{"dataset": "synthetic speech, music and everyday sounds put through simulated rooms and audio effects", "train_examples": 39062, "encoder_norm_position": "res_post", "encoder_fused_qkv": false, "encoder_parallel_block": false, "encoder_kv_group_size": 2, "norm_pix_loss": true, "decoder_layers": 2, "muon_scale": "match_rms_adamw", "momentum": 0.95, "orthogonalizer": "newton_schulz_5", "adamw_lr_other_params": 0.0021, "adamw_weight_decay_other_params": 0}
Rows from block 8 of the encoder of a small masked spectrogram model, named by matrix and row number. Rows with one number belong to one neuron. Each number is 128 + 32 x the weight over its row's rms, rounded and kept within 0 to 255. All counts start at 0. Numbers have three digits each. After the name is the row's rms in percent of the matrix's.
After each neuron's rows are labels from the 100 clips, of 14848, where the neuron reaches its highest value: "top examples" is what is common among them. Only what is clearly more common there than usual is listed. The data: synthetic speech, music and everyday sounds put through simulated rooms and audio effects. In brackets: how many of the 100.
# fc1: MLP up (encoder.blocks.8.mlp.fc1.weight, 640x160), inputs 0-159
# fc2: MLP down (encoder.blocks.8.mlp.fc2.weight, 160x640, transposed), outputs 0-159

fc1.285 086:146196175152090190189100092148157159110164128102122152169146114113132175162171172118150112192137110104129212118174163156120141129114126114092161162155165114174101134135168102174079098158140097207114143135131105090053144126175169182151157154118140115136162120086174157128152111166144159108080068123104121093114104166150075150157162099140174161119121095134088161168160150186138143120117131189149164124156157078138158138092123145094167100084062135144126165153127100123118172123087148
fc2.285 093:211104068150182186052155127116129060155110146079115112124092154134155139126108066099120110144172098104080114154106103194067095049137124160204135082160104126110175073159132105181200169134128134118124122139121131134198168106109130080094118116176125114117124148143132134130075133076151137160093151138087116168144159119146123123138114157119155143082119145143154091195143087145085161126117098138119123139090110151079123123141158114139125143226170098122119134097133099145157085145137146
top examples: band (87)

fc1.60 108:214078091101196105147126113113110103103096119073127143124126137142187081126214122163088063174091114112146073137155124152084154123075147166169131153184078108138151133157099108141118118140123212087112117125104125113150154111090166164150115084131139133157177146137072122117112059065116099167148101112151102107161164116099124117142104129142178157065132119103135102149116136186099087129120190133159127119132170135115084162163083131142120111096112072096190185174121082141140120127106101
fc2.60 100:122089139122192098084133141070071094086081183127139085173099145161157096102141103101130127141129114075144070156091128122123177106126133109056143113137155126177157087141156114113144137143095105088108150128118143142153107140123134093103117151171135076167052085132157157129107090195079130094129197131146085137150091139111110114150169104126099061095176154083191147106142116123184178132174146157112134161141126176136092114162118106177126118130152106148088190169204114127169054115148155
top examples: reversed (73); drums (61); dry (53)

fc1.249 106:136118101118121190084174168126112169201102089056157112180113105132135136136182167094077099137115151085107148111131070116122125136105201155118160120121135102174093146174103143164156159122127185155121115130174155130075135166117143140134129146190162145060154130163143166117122156114126199131165110125149142119121204175129073086183120137118162155063108112142104115186198173115164145086148164159091140095137114109141111167118063156159157150109115140084116206118102126127095102141127154
fc2.249 095:143121135153099125131162106180121160062098133069133181140225119178158153177111093101109106144089159181049165117134068139166137151143150124143100157114117078159110089152121110136134091109144151152131097074109094161109169129146143167131115099151113193076162097078130144140109108092186151155147123094112137160129096142122103139136090145104109102112166125079132173121139107130147109137109165060144168108087112100138106081081138057102137103131215135141123139102144180108121170181129219
top examples: tremolo (68); dry (66); ring modulation (46)

fc1.51 095:116080175099152113131144074125172133089193174126144195202067100102155126126143126124164168140128123142142136116092138148127099166150116116161135124161089175118083120104079080105122151162138123158102155130176148106150160118176074098125165085131103155107089171170169146133205097121129074089108125161116149084157086098075106149090106107097084073147170167111177131107178177154144092147103119148115133153142181217130144096166038111163172133131120113155106106137146093152114125132122168
fc2.51 107:140147157107128159130100112101195122132187096134150124150127133107172142132090153127100150064052156114128110167155105147113116159134187114135102063153080126131158112093208130105144092095125069088085074109118124133172146168125137117122149137146087134148150117158112132142071161098142070124102135105171138125087122063101163131151158118156148096091178142075219125135115122135049137123173127177221145102103126121139105172177196094093152114072099121127170152148146125103131185119142136
top examples: dry (51)

fc1.211 094:113184092158127139129205163084139100090186134122153124088148162147176096153131128157082159182080077138070089179082133169147133188120113093139093141160123107162117106114098075149124118128060123144129150119087097105155150113127151146155171101119098185148172129125120120103189121107090108137190157114111194057134133161141185164045080149125159107101124091134153143145137132138190146161126143201161121146127160128180134088110097134090114093127156135131158065159147149136171177158127146
fc2.211 089:163159156132125119103145108070129132081119114102101074143031135145146150122200119162137107105113095108134120104114115166129178103156078162123141122143140116122097128127146085140091180160126141155102102099160122152129171176083178096089063124086110141171158175134096137142146162163177138122147157101125091155147141095184132115149165134217090069091064106129179132144145126119143200136118147147116145093171171079129110107086076102101129174097128104108096146080169072136177078084180105
top examples: dry (67)

fc1.56 089:095143126139102185136089121091163197187149161172168061169161121090145079117081139170097192106146161132087095179133114129145129166183118106135116140081084153126110112111104111131146087089149171181158151164082108134144178109151069120118177075094118176155122107133163096086125106202153094068110093072060146139098186095155158195143107147136052119123154097139122161149196127100108131157119112130100142115095155128137163163092108144107125107174138158131127159108119129090155126145138124
fc2.56 083:190132181134134094108153084133126076063126160124146151123118148168086165143135112192130091110109110094164167143130156145104129070077081133118077122146110096122184116139111157106086121163102116135069079118134162141149126100113155149134087083179130135089093160110112098170099144060087119153162147158140098116144086152107108146129078117163178186155077175108145099172122161139178156052108123162184111188120070091109091082174180089100092112166141141148104123174113112151172120104159096
top examples: dry (45); dropouts (43); bit reduction (37)

fc1.47 121:107144161146153108147091093102152168156166049106141127138225111158112068089132118145144072131157129115143108104097122140167065125098098051170160137115147125113122150132117120102175151139168149101096106098132117151140108148141121125096114103166142138093156227106159112165082143072127100131085103077160171131116121118115138124134133139158129146117142034111142131167135108135116117132185157049066133073081080155077189138179062083144112161141093121149110186114108116131098125126156117
fc2.47 115:142077109141126113119096131146101085153162113156090143125066111140107103062139129130151086057123097144126132220096165128129128085175183132142158125098145123087112095095189111176128174079154123128122175127142090066167148101082193174122099212100138129136115169113102111112095101181155116127141100100128105086104171101160164129125133143129141122100128093125122153107160090120147207200155142147090126141125132199105110164158157080132117092108097104135127156094121119143203181089074096
top examples: wah (91); dry (62)

fc1.549 087:111174127156159148131132084121121074091128168064158163093106108140075140178119151102127114141147066080128116150176129156109102152152184112095129159140122203112112084098165140204143170099147114147094089097150113130175170186135129151085101090173136103144142129114122156110047083080155145143179060107143177122172177124101139143147132159168120114175146171102093120141128103117141100096123125150118143082149168139141139110150027131078097127081127144121141145189123144172119200114142085
fc2.549 083:113088123140152145095158143116138159136133112177098175164125104124140199137115100153133061101145149140111124059099170108130100085140131161162142097158154088135098132186110156105126115174186123125113148120130165169118063080140098057165156198097036145121099166155159114121127121101126133093090177085123121148165027124217130163128107095136079125185146096179131137122121131090130105172110169112139089165139141131096111080134142170164111140123136090079151127110140066127092138132166091
top examples: dry (74); reversed (63); band (50)

fc1.609 089:153129136057112134123169077079146124139124114080090093071140132112073094107098203113141139167091160180187113110107152081130165114178077134137103144102116085096129124082143083150118122099146133137150081149138132092187116139156122121110092145135109111069085156084140090184101117123145110134183088110141188072077129118133160142118129127098108117137140103128098121146123136133042081118109137097122147105170078112147175107119072161102113184167098152085189144086119124086118121035093079
fc2.609 090:141090108138129105070022114083137082121136130151141134139145132127140100115102030123180151083125111099083107145169094174131115127103180131129141125150100184157114120167124166142150096178137145114172115150128141136120100154176138159138151177090128165170094094197151115109070126135121157179083152162109134078154119124167094119155093059107135101142105136113107147157134112153125230166106134144085087174073096100132123165148110155123118167120082153122100145124144168060145172194096153
top examples: reversed (86); drums (80); dry (42)

fc1.333 096:115137166118193083077196170104103133137117162116150124062078107142170145097157137167152172158088145173168108093096121169118099119145120164174132144196171151123052138101186122096122143096180163103162146168119168081098174136100070091129121173085112169105102143104133155110126107130138131158190096170141152129146145123127132122110124129097170083100117171115115066142137143151087154117130113165158199114201093111100094142085141134178139169136123140134180129085109110146204123191116135
fc2.333 086:099127071161113095104107121096140078111151120107090127133120199137113064112145150083174152151124139160116136093089131108188174181087143136150152146097166129132195157072106098154140172143071081152176149109120035175088156127105098118115153127161122150152131158095142130156119097147159119123119126109114089119188151143169157149058140116154149120227133121125125124100117168140130181109074123075136093106103170055157163131132090141116116098079204146145133124121123119132162050103113160
top examples: tremolo (60); dry (45)

fc1.594 089:115124159150111173115096132110127211108094208129164143134128147164113104132181058124135106109119082128169096123092150110124096112159135092216138119152160135090143138081137215143164110148134159152137220093132093118140144135175048209072130145152073096109150176144128105089103121165123128151129133098137149122144171119132113174088192119138169136139154056129107141192168104125113104168148087146154149137127131088132120115123087129166125101143086159150119165107113162104142090188142166
fc2.594 084:157106159120074149149200144132114061113133113145161110086121087125171176099164143146111136138152193167149129147154127139124160104123126138120095137139045081166114097134116116155099135132075103164139078156092187152169091119077180057160064098101178172147084123109211142153130188091081085149142129132106122106174091140143070108145115162110068138141087158114159099106116115146184108137077174173152173123126104111128151128123123134102159119181125078111113204125121113128166113096149113
top examples: wah (40)

fc1.633 095:093101146101084114138136164129119163151094068143106126141148110129078140157135160157134088158135052174132057108190138092078151166096120112143105129152049144126148124183217112147081119141160140132094111127146072093116151144092106133058102113182127089109102170089131129136087173103197171156129101161137131176134072149128138130116154147150166127167144163103096177091096121136125100123138147125186119159175161196128137120175065112079114134082077145131156123101087097116065128106134107
fc2.633 100:106131156140187103089135146138157032153119125061072156091111083075107117161165104159052113105101074129113087162149137153076119147107131114114187155097138172194158127119133119114130116109163124154056152159114099178130076170150099118148163200127130142117132136181198123107156118132176117105131049123079174155171133152100090168126142154135156174109155088103134071153123110121130084105139151160167106149195138086149165106148089157159127144131086099080152109154144133117142121130141091
top examples: reversed (100); drums (86); dry (43)

fc1.206 116:158089139132174125121145144125165096099063107048185167084098139134162138086152170141127088128169120103048174115158127112106070131144143168140177129160127092133123117086121176198131153110130187140121137164133091088154134165109138131110098127140121176146131138062099128105077175128132129216134114126191056092181171077139132113131120120082155081150079153195138108130180157108142122103066139127146114140113137177088163124119092130144115144120124145114139098132124171152114063128084072
fc2.206 105:091165090112139119165143119123127200109170088189123116136128120094158123119158144143111176127089151118124133116082096080134146121129172111094143100156156066128125193180155117053109145097099152133172179070118149144084133102155067087117104110141116093120169153142096147163109117142159176078176171147124165150094153142171137098162106114085164121119188102134151133150152106098067080097136097090207110124083169118119132067100100132147091100137138099206124165161127129178080124106200163
top examples: tremolo (88); dry (71); band (57)

fc1.548 101:190175078129160132153126095107141168154096146120175177139167016126083105113108135068137102100154123112170082067132100105144116106093156166130171108144069134064157137152166145203105110138157149119098165170074070137138143157122082084116138143134137130140086128097109150099078126166147152139146089096105128124148133171113122163138199171165137118161137099097079120158139081145118158155111166106136106094124117176153138128142080150098124121103111178126198172183102159165128092126184091
fc2.548 087:166111094126124185124127108075086090128135121095142132091101161167090214190133125102134138176160081090074088160130173135152107126126145110117095150122097154145173104115147128114163158095163101130054098135098133110123105169190128167116140174167111129065162061110168156110130119045137129107149152120096169154177156117107067129138072163138126174081166085143130103144131140147114175160174170071111209105104127124154113135099084096140121142122105099162121086186140114096146177088138104
top examples: reversed (67); drums (65)

fc1.120 108:104086058114154152103101100062135112109162119201089173152117140144095121057149086144110127135110083064136084157119138155137171083177166180139153139132114102116158063150142118159168147200139165102060125090128100131097207180077131180129161148109181123072110105159163147126107174101124134043168115150117039109140132133148144116117136146153069134066110196128130103131143104104143150131126120120115125137135156144100148165126108127109089101118177130139141141109106146127121078130148182
fc2.120 107:134137138144121091131116156122200175135157161071100114082160118090124096114101165170137130180094096152143167133199108126102123121082140150122061101099165141144085148157116105114195206179088132182090096109127125141050126116105111105173104144104116109168119118149119113149133100101139067201118095080104102103129158151106042107185134156121172154171106130168135089100148140141137162083149142169097152158121077129161125168189137133150064108155127127112062135124132150129191083156142133
top examples: dry (95); speech (77)

fc1.341 149:135105116131140126162157072134131101138136117056156149097159106172158097127144122131139141141111125112102132150134146153133088148069108120164174126086110122175124147128175133126188211092139151103114185092175087127157124148130154113108114129171124163107158180116123156123117131129100065115095109120174104140130135088187169176138153148118115107146134160153116142104102082038102153152182135052115090104108122128094194123214080036168076165145119135147140209157117164137085097103165119
fc2.341 130:121170149130104170136078133208105096145102110140167115122059113081100079117132081145088107161105111172134123161098106122097137115094202130141175092117193138158151115113104106153107180120127110106123179219142170100097101117049136101124149189171122139114175142069109175133122157150145095126170149092153113182105170123118069174104114180123135128042124179115089152104159105085176152168111093105117146094138137170134065147087135158136135093129169135156137153096123126149105146116096127
top examples: wah (55); everyday sound (55); reverberation time: dry (44)

fc1.406 091:139110120172087123156129132164112082090123123154153097179208116131149118114106149175141096149111076101134122173101060093102120070065157119091155100137137157107140120182100166204099181141144135092082126209131130106133146178138142139082170123090149116127121135207101099148129131104116136086130128113136160076128125102163146140134175151163083139113085144099170094183074103194184151198132165130129186095116162115084110120162110108112117136130112164084168129132152173138106087079175159
fc2.406 097:155107121111184127149124112123112107139150148079088170100078136109165130117128136090104131099063186171119126100154151127101157138187052150146106135149182131183131110095170110202176089138063139077110106172071132159090121074137088099154142081149134191118108179058082133097164153126088108137114100144107144151130149197068112115163142126115146086119155177164142120145130107145103128106111164159182138130156141112135163181114135109144132095136196134101132064122076115120136083202146101
top examples: dry (82); speech (61)

fc1.26 086:080175120141123113099142137127165143056135134170124146168113128120130096142113152122100053213136122125135101099128089166103170187154167071111081087208144120143071150172107112153146146116099093096171117116114102150136171108116119186112131141107131139101150103128170139160114108063105145128170093102099182084114131189144089137097060061163165192120172131145158049130126165108092200106102123082156107150135143139094116155118094133137145081107080127132115088094103102143122159121175094
fc2.26 086:091154176159111182120172105129111122155130125139173154101168125147183053174129104101072151161171059149098149075106118141218139118060134130076127105088106122178198120116086147094103082115107118190127160109130090176128150075117149114099193135159101105159179111079094143117117118149126147104116172122139056191125155167126140145107100187170141132124140190156085150098129138080178110133097100129156127128158139166174144088144134121122131136142101145124152086086088104130119146121077101
top examples: dry (54); ring modulation (44)